From a checkpoint of a small model that answers yes/no questions on an image's attributes.
Training: muon at rate 0.0035, 8600 steps, batches of 256.
Data: trained on simulated stained blood smears, 195000 training examples, 11.3 epochs.
Rows from expert 0 of block 7 of the image encoder, named by matrix and row number. Rows with one number belong to one neuron. Each number is 128 + 24 x the weight over its row's rms, rounded and kept within 0 to 255. All counts start at 0. Numbers have three digits each. After the name is the row's rms in percent of the matrix's.
# up: expert up (encoder.blocks.7.mlp.up, 16x128x128), inputs 0-63
# down: expert down (encoder.blocks.7.mlp.down, 16x128x128, transposed), outputs 0-63
up.39 113:118109098126090119132139146142147111134133137130105099109098152139134179166137100118078148140104138103112141151127097152105136144088146109136135144132124137133128156137133086168104092135157137
up.40 110:151126120116150113150130131124118129109134153175113109093102137140118156110131161125101153107126138165133132142163130127076152143103128141104152146136181115120143160149147111169132135132123162
up.41 044:137141121117128116137091154174124126162123097106118161164121083116115134102124140071135093136140121108106091117105088151098173108104114141099095127098159122136111150093093110132109137131127103
up.42 097:147137204145145177094153125097155139098124091123154109092127168139111142109086127126153103099106121136163163120071138120086120139119110150127138143113128102181077108118137138108126125134150109
up.43 133:124116144117137108127130116122085102103104163116146169101140102184124119144157114183147123132113157143142136159081106158143123094178138143185126127145112140160156132104106126105149122086133180
up.44 038:116174154119112142078092122126129091089135103157123132134133154082144097128091147153119092126151094162116126129130143091128123122116092123106149108081127164133168146087131139092109142154110129
up.45 125:128134131120092103124133117113148106095161147175092131129137101126119120146123147151151148149114128147092096155176090152127137137154129142110142108152125113115173123130115091130170101128103100
up.46 101:128066100137149149098133145129117146096164134149124125119108137142114104169106124139131113144143121120130140114119126156166141106116121143118108116150155166177105140157190157133147138127137086
up.47 108:105177117124127135148118147146156132147098119123086104106128120090140132139104139141137108109081121125147145123126122101120146053195115086070128120136159170102161112159140098125107146126115106
up.48 115:134088128064144139120157150146127098123115147128180168128087093161139136116151055112112143133148114122150194149147110132079127129086145103135105103131129132128103166113135134130140101116190131
up.49 054:126177168116123089120175112132148115124150133115095135127145154143121108103166142130185122152112132110112097081160133142120116148165118138119113107108157114173136141140138124137106167140119120
up.50 115:114133162094133136132125070117131147145106167095148104086150104122124119104085137075171098128149075098149135086101145090115142112140151130114162116092129165113147088138101122118110094133150150
up.51 055:124136137077145147125159141085117115111132151152099093136123085147165075116134157108104160106173145116132136070108124108125129162126121168091106135147144146124128137075152141143130079090126169
up.52 106:140119157172133170138126148166158119107127128136117206112157142109108099141129077191145114119132144132130076154133147163156142156120100091130113137124136142151145143145161159152135132106162115
up.53 105:161101149143091126102097129136150114159119132119092090133123152129131139178129122107120115128121130138101093141126120100146090176164103130105141097122149100157160145159157100136116137138109123
up.54 086:111131151168138106150120115091161110151142118178156166140151098107121105151115117163127109153174091104118145142143055139145150158102113155132131135118128174105133067195115110095136152149129098
up.55 131:112111152135165106102119107175145101164118132096138124128175092089111144132137112155155104093126146164122102092125143131159109092128129119152129089117081115131127090099148194144101151126123117
up.56 122:096113144135130158084167133154143147123173172144153136152100133087103117175110121111181154131103139151130126081157154105147133117131154095122122140171134140130130136125126126167142110105137113
up.57 041:130140135151171182120162150109132124165124141144103158136166129125122118108176085156131098100167117124130123118108089107117092144148108111105156189136124127108116097077116109128153156119120127
up.58 135:147119143148103140116149119141112126125124108178130120135151095134070081123148133136139134153126136110124132155099099154111150131150148126157115121161087087136163109122140074125141112172116143
up.59 038:154132139146121169150111144110131123145137113122082126150127094077118125128154176113158094137125166143121115099110157155102087111140154152100091149133121124177131150159125114092125124158132093
up.60 064:103153126134084132147138176129113189138098107139114105171129100147111072176151112116187120117151115133130096105167143138110108123125107130162099088148088123136136150104129163117107142146127136
up.61 122:099147120131177088140126128121149121110119106093126120122106160095108139107114166168146145127092128161125112175100148142102154169108093118120106110076135086119115111093123159166159107108113089
up.62 054:154141103150115143117152125116143124112128110106138107100131112124134133106143096091108103120156136097134125136156110116149172088111146073162163107137125104161107174150096109166112122111121094
up.63 096:160129158123163119125112119147145155133125188134165139133131109139113096141111132140113068111139066164128129156123120135155087118115115118119088102087107132098093145098147106110132151162140149
up.64 072:131124150149117135178124157106130119144118115130136115163117146108126122127129094124097152127128153120105150111095105122130127105098136100097111154107140099104135158170125114143160082111138132
up.65 059:116093111149126088125117125150115116133143096120123123119132112121163058127142133108101153164117125140110174095170125123101164115134077122121112116104134139114074110106112137151139113139081132
up.66 104:131114122136127128118125155163150150153107079108135138128090109097102128063132106162197141133115145150051113077173078087136151116104147147179105110157104115150096121104130127147117088138121130
up.67 051:138139130102141170119129160111123106119100115129111119159136143145114142197134131161122114154109166144158143171112079145105163155120109105132136151156137150128146110116108086105133107133110104
up.68 063:159118088116085111062132116121124136118144132129127139146143137146191131104119116142127078146125113096145140140113109133174158160122128138159125154120086160103129131137125107146184137123116123
up.69 125:133130130188074154144146175130126148143103098104133116124151098123141116112191105109142125146116125131135145158105123152111089131136124135129141114154107134165139137106125137168105134123156142
up.70 082:095075125113130140107158133160151149129149124178111112116155098097124063138148123150120105090156150180138097174117140106112087130113130076093130126086117104143123114128097144150090086113096091
up.71 110:110135123124132129137164099129098117146138103109135111083155153137132131141140109145116153136133131128129084128127118114186128122187099110158099156085160093113138180113111091120131132108112122
up.72 051:129124185142107132141107146144104172116106150114146099130103163072147119139112096108153125125130120096069155137141100119104150116133117182133137135130131111100112098141114160157108079104080119
up.73 147:129131141144115097135151115140182155147146143106166141138123113140116121123116143139108124113155121155135092141132122106107121139113147093110109149141162140137174101128078108153143115138128100
up.74 069:185142111125105111125156129094121141159129122105131140129123134134082158141107169137169085111120120124095101121110081130100165093142131153152150108104136145144142176107129152112136150129112190
up.75 114:129125154092098117177113101084108114172140138168133124139117146164140113135129146122165151158150110172154146153150129140157145127150124153129165152146175177094125126127137107112133150148142099
up.76 029:155121105173119151150109158128131141161148122142111183151126142130144107147130131124133142089115083137138115163096114158123148147141144089177088147106147145122099142182169097139102142066147149
up.77 126:152141139125185147125137119092128185133139107113119079081140103098129125149095135132140164131172150131143139153089153119083087131117148167148156133114139144135129140135104142110111141094106138
up.78 094:129121115136150152151146141130175131132096100159125111114170128105140100113136124124143119146095163117106141084149123119185102127135145143133084150083125134140163137124175113147145173150168115
up.79 119:137156160128115130167143124145145119156150106137113164137095181080124124144123133115129149134146108105089147086116096173149123152133137176091081124117138133144136139147149127144164148144109123
up.80 127:127158152153114171100128153141135166151142154160144096166120103104124125125175145072076127075106135141174145135095145127121132132092158117127122135103120086116123164130149147130152144127113112
up.81 076:112136149117130116125183131141140135104143114089106151127150170108161125109110139150125126093132162120105118112130139071127085117144125129115092104146127114139117172078155126087069117152108094
up.82 099:148160101111102125152118124153148151102103083095163139179155120132145112173142128143155118121089100155129130084156148117148158139094134086131134150161119090176110092109160153129117131138148121
up.83 054:150074146124151120117112114149141138164117152153147149140122108124179137118143142152126106123141133147091105111148157099131120091088151157150159121106172109117107090131099112183141123085123119
up.84 074:137124139130122126153138132067112151163124126138141102114152136187157106106096114177106129110177099109155150105122134139089144127127118153147114148128170119106133152109084153067105123112156144
down.39 102:145139134154115113111168143157145152156120088138149161151155122101099114128133107131181096152125098126124131131139167130108121103104114093135077126131123143165110112096139139074159134114124104
down.40 109:094124095145096145104161145159113116131162139097181129161136145128117127109157129128144133155132098106171148125113122173152101152131126094129135145130142158114109121131125139139164122111097128
down.41 047:125125094085155176121123129106133143132166100171142168114113122117135155141113145179138149178128142141127165158141106142139177162115136081159114137143117118134072105126135177120104130104136105
down.42 086:133105108151187109184105125138113135138150103128150136176114093112130090166131142182114151120139117104126140113176142098149145076149155123108129098143113127124140149149136132124120133151117157
down.43 121:128138182131143135087148140149156093141147148129081152172149133090166135152113097128144108134136148119105138152176122138131136142122139110108091079126133071122190123117131119116136127149159148
down.44 037:094145167173114146140111100107128106131096137096116129147136113092103120123097154149173123113142119110105128163115143146138138090080138125164121167079130142116160137150115141153122123145139086
down.45 122:158100147127125184105103108141098111129088144106121111097094120144163157109106152121140131170140121093104153098093174124080166127150109126166109139137143105155093171111106139123099143115106135
down.46 110:066142147096112139096092117157123110102107124118098128132148152116117113139136135133133142104103113171170129142127116074136113167155101167124161131122168134146097109101153097131159126150151172
down.47 110:127124135097147091142119063088107167112147135162152129129103149104167165107112167131123131114137129119133127145102155153120140141107163154116117159103084109104090086099105096122079111116095151
down.48 120:100195147119127118116131155103133145133141123107081127105125139124126125149131120124113160120105109155120131118136093128166089129100105115112110111155104130130112162136107150145117154160057120
down.49 058:085099143115154138122129111121123130142110154163129109148139104118152108143113140114155144097158173079126146151100104147104107133078125132143166157101115150131132157085113090127135110089148135
down.50 131:132122119097116141106115126118109156124170113108139157117141136066087105097103123122119132162153153172098128105119117152132078128130176147086182150113139138106103136151121142093137125142130104
down.51 049:130106143106133103159114124124110138139139074107136081106137118117129141148148126135127120115125195126130102168150119086112122093112109100112120106122093158125113142117117124130114134110088109
down.52 106:088129127077158111093130128129135156116122126145135088143111174108139095155141120111154086126144144124168215154176126105172120162120096152121140121106116140106108128125145129141130108126140145
down.53 117:143146121163136098139149138143127136137113096098124138151173102168124112129147152089163165136113140078155105096105122070106123138098143133173130139150126136138101125131133123114119118146138113
down.54 080:149114120132149121117142161115097135110123132113119088122124073104097143094129082175135160174104150104102114135139149122137105144108131171144089140166139068139157155154137143101164166096161153
down.55 111:141134144134152135101113164113117172093139124125133168183117158135135099152164123126134128108122107152087159128114156142087147153155117148155092119143164114112134123151188110154141138119163143
down.56 119:118134091136098142162130137131097116109101137074131131103108143199147119157130143128108155155145160126162135119103149122127160147116137149147175140148116107147132101115118147122099149154127120
down.57 033:111100119135099138134094096138142152145107148148133156142120137163124133104161122140076141165130120140123125144123116136141139095162143129161143157151090184157113101164123083128145127130142129
down.58 126:109145146101112169120120139128116145138154118124075090121162130118177106126109054102109101159143136082167154129119125140106084124146091150139128137137147079178129151124114146117156150109137133
down.59 038:088146150110123106147097134133122178101128131087107145142111096125147114152122105149157169123150086133142146105084159134137142099125110143103087136128152093130130152110158144123107145165125090
down.60 065:124090136149169104111109114150121137164122171168143147146130147087132149138141101129115147115133112116131160167117157157091131125148141125140166134121170101142141160121089084096144100114137136
down.61 105:107147110149087163132109105117132138109108100130157154143115118134139113122132130114101120162145136078110089088172124108150139109099161161111137149148120123135157152102107097119129126155137146
down.62 053:131162128129139118137131130142127093115141140138145105158153121129131129143109149101119117131069170140171097135110113119125158081127158116162164110173128098137166127132144119130193145121148151
down.63 109:131137164121134136092118141167157138119133149149075113112112146112127131097122110126126137156127152141101141120121114117139103145136144083151190133108144091114147118151124172119129074171124168
down.64 076:123114133129169105139104123126111160117123116123181130102143111102117168105162121137168135141128138137100155158158138132116187112103098118152135109125095113096115114132157092146149174155084129
down.65 056:118120145153121143112126140156108122086126117111155124121100128139127095133109121141124155123123122079097140149107164142142085174141104121153123088131138100162171131077147126118142122103138129
down.66 094:107086159141162159117126115104154120127089128097117140163133121140104121136099140141160110182121115196142092160113128141142116140160160135114161135130139143107148156119106086106165172129119126
down.67 044:162143127114102113123145153123140146173123124117162114133113123129150123108132128134140105151107127107111121127121133134125113147119126114124061138157124124152184143122124144113156152106078115
down.68 058:140129152133109114150102127161131149151122096142097114068081097112098104137103151149153115095065142114110150134145118124124146128105100125133091122138157113125173128123116101086095135184128125
down.69 110:109117110116191118099160129125148083128154127125120133139150127144123132149099128109123147105154141093140085160136127184129143134136133108081096108112146119177168132133101136144153144146113145
down.70 074:117125099120074154144110144118129142165142109151127120148160157127135088101094176143108130108129101091159141111120103122108143115163135112108127190140145151083102124134111138080159133168166127
down.71 104:143162142121166162102081105103146152144153134162147155093145118125144149107110100107149089091151153103157123125130105113129121174102140169100127164122130100119113188143119073162107098154137157
down.72 049:131103104117132164137119105172114104131143079095113132144184073154095116104127127119164140156103101145172127108107136116143130078142149077138105093125104114130156166132161122108150116107137159
down.73 161:101145145148119132154164160119150114125120136135064149108118138197130172115139138088123122167099122139128129122115148148133129193100131128155155114113116132106138115110109128119131106132075127
down.74 088:126134131116097129102134118134152139095115156106113138117137128105101127143141148167141125129154146109108154134145114071122140121188120120113158105132118100139138112176150131149107097113136145
down.75 111:160119128145075104177165097122085089123100111109116156174115111180109121156079147138096108152131134127119097125119136143114141142113145127129117123155120128173147114131152104123129113152122144
down.76 027:132111128066137121149099151148120112167160106096148104159129111120108119122132124100081164130122111107140093115118114175124119107123129119110127155120100116170045151159112079133103145164120112
down.77 115:152147107143125095150140101136123106114103087147124163104129178053125117100089151105108143154172114148135162159123114085089113125154122123105144086132116118106130140126131119134128114160131126
down.78 101:102130114122147144114129157107120098140132125130119148161147136095119107088138077108174153085110163123111138153140134102076138137083129155110132152161139138165126075111137161123062151126137146
down.79 132:149113148108165165098129092093121154125122144146107091134126140131135116101157154115123122100111126123124150116117153119160133102113124105139141118129127125115087149069121161119118104080128146
down.80 133:109172117106134092140152161140170127122143128071132138126113150142142130111121148109098157109129094143123115099140138140121118105115115129131130097136116135133115103168120155174120119119105145
down.81 082:109098130111193166111145135101127111148136155154121118112175091113132128138189104100162125129108147109139135125121099129111094110100152140125190137122152147158123142189125129140141117109156133
down.82 099:102110125079126130165137120110107101125150121121155104098141146163115137133144102127116098141107163096139117121125140102156122117167122123142150123084169142113140084112140142150140105147150149
down.83 050:128108112106071165098185117155162084092106130150097086100109136147133130097120123114172121122163120126084120113155101146193106137123120105117119133144141133104138117124146099110124103135121138
down.84 075:152159138137131103128101195127113117107115166105106119148128086072096097119109117134119127134111142112124149179157080160162116109166093137142127096145146131114148113149135126083115178116110141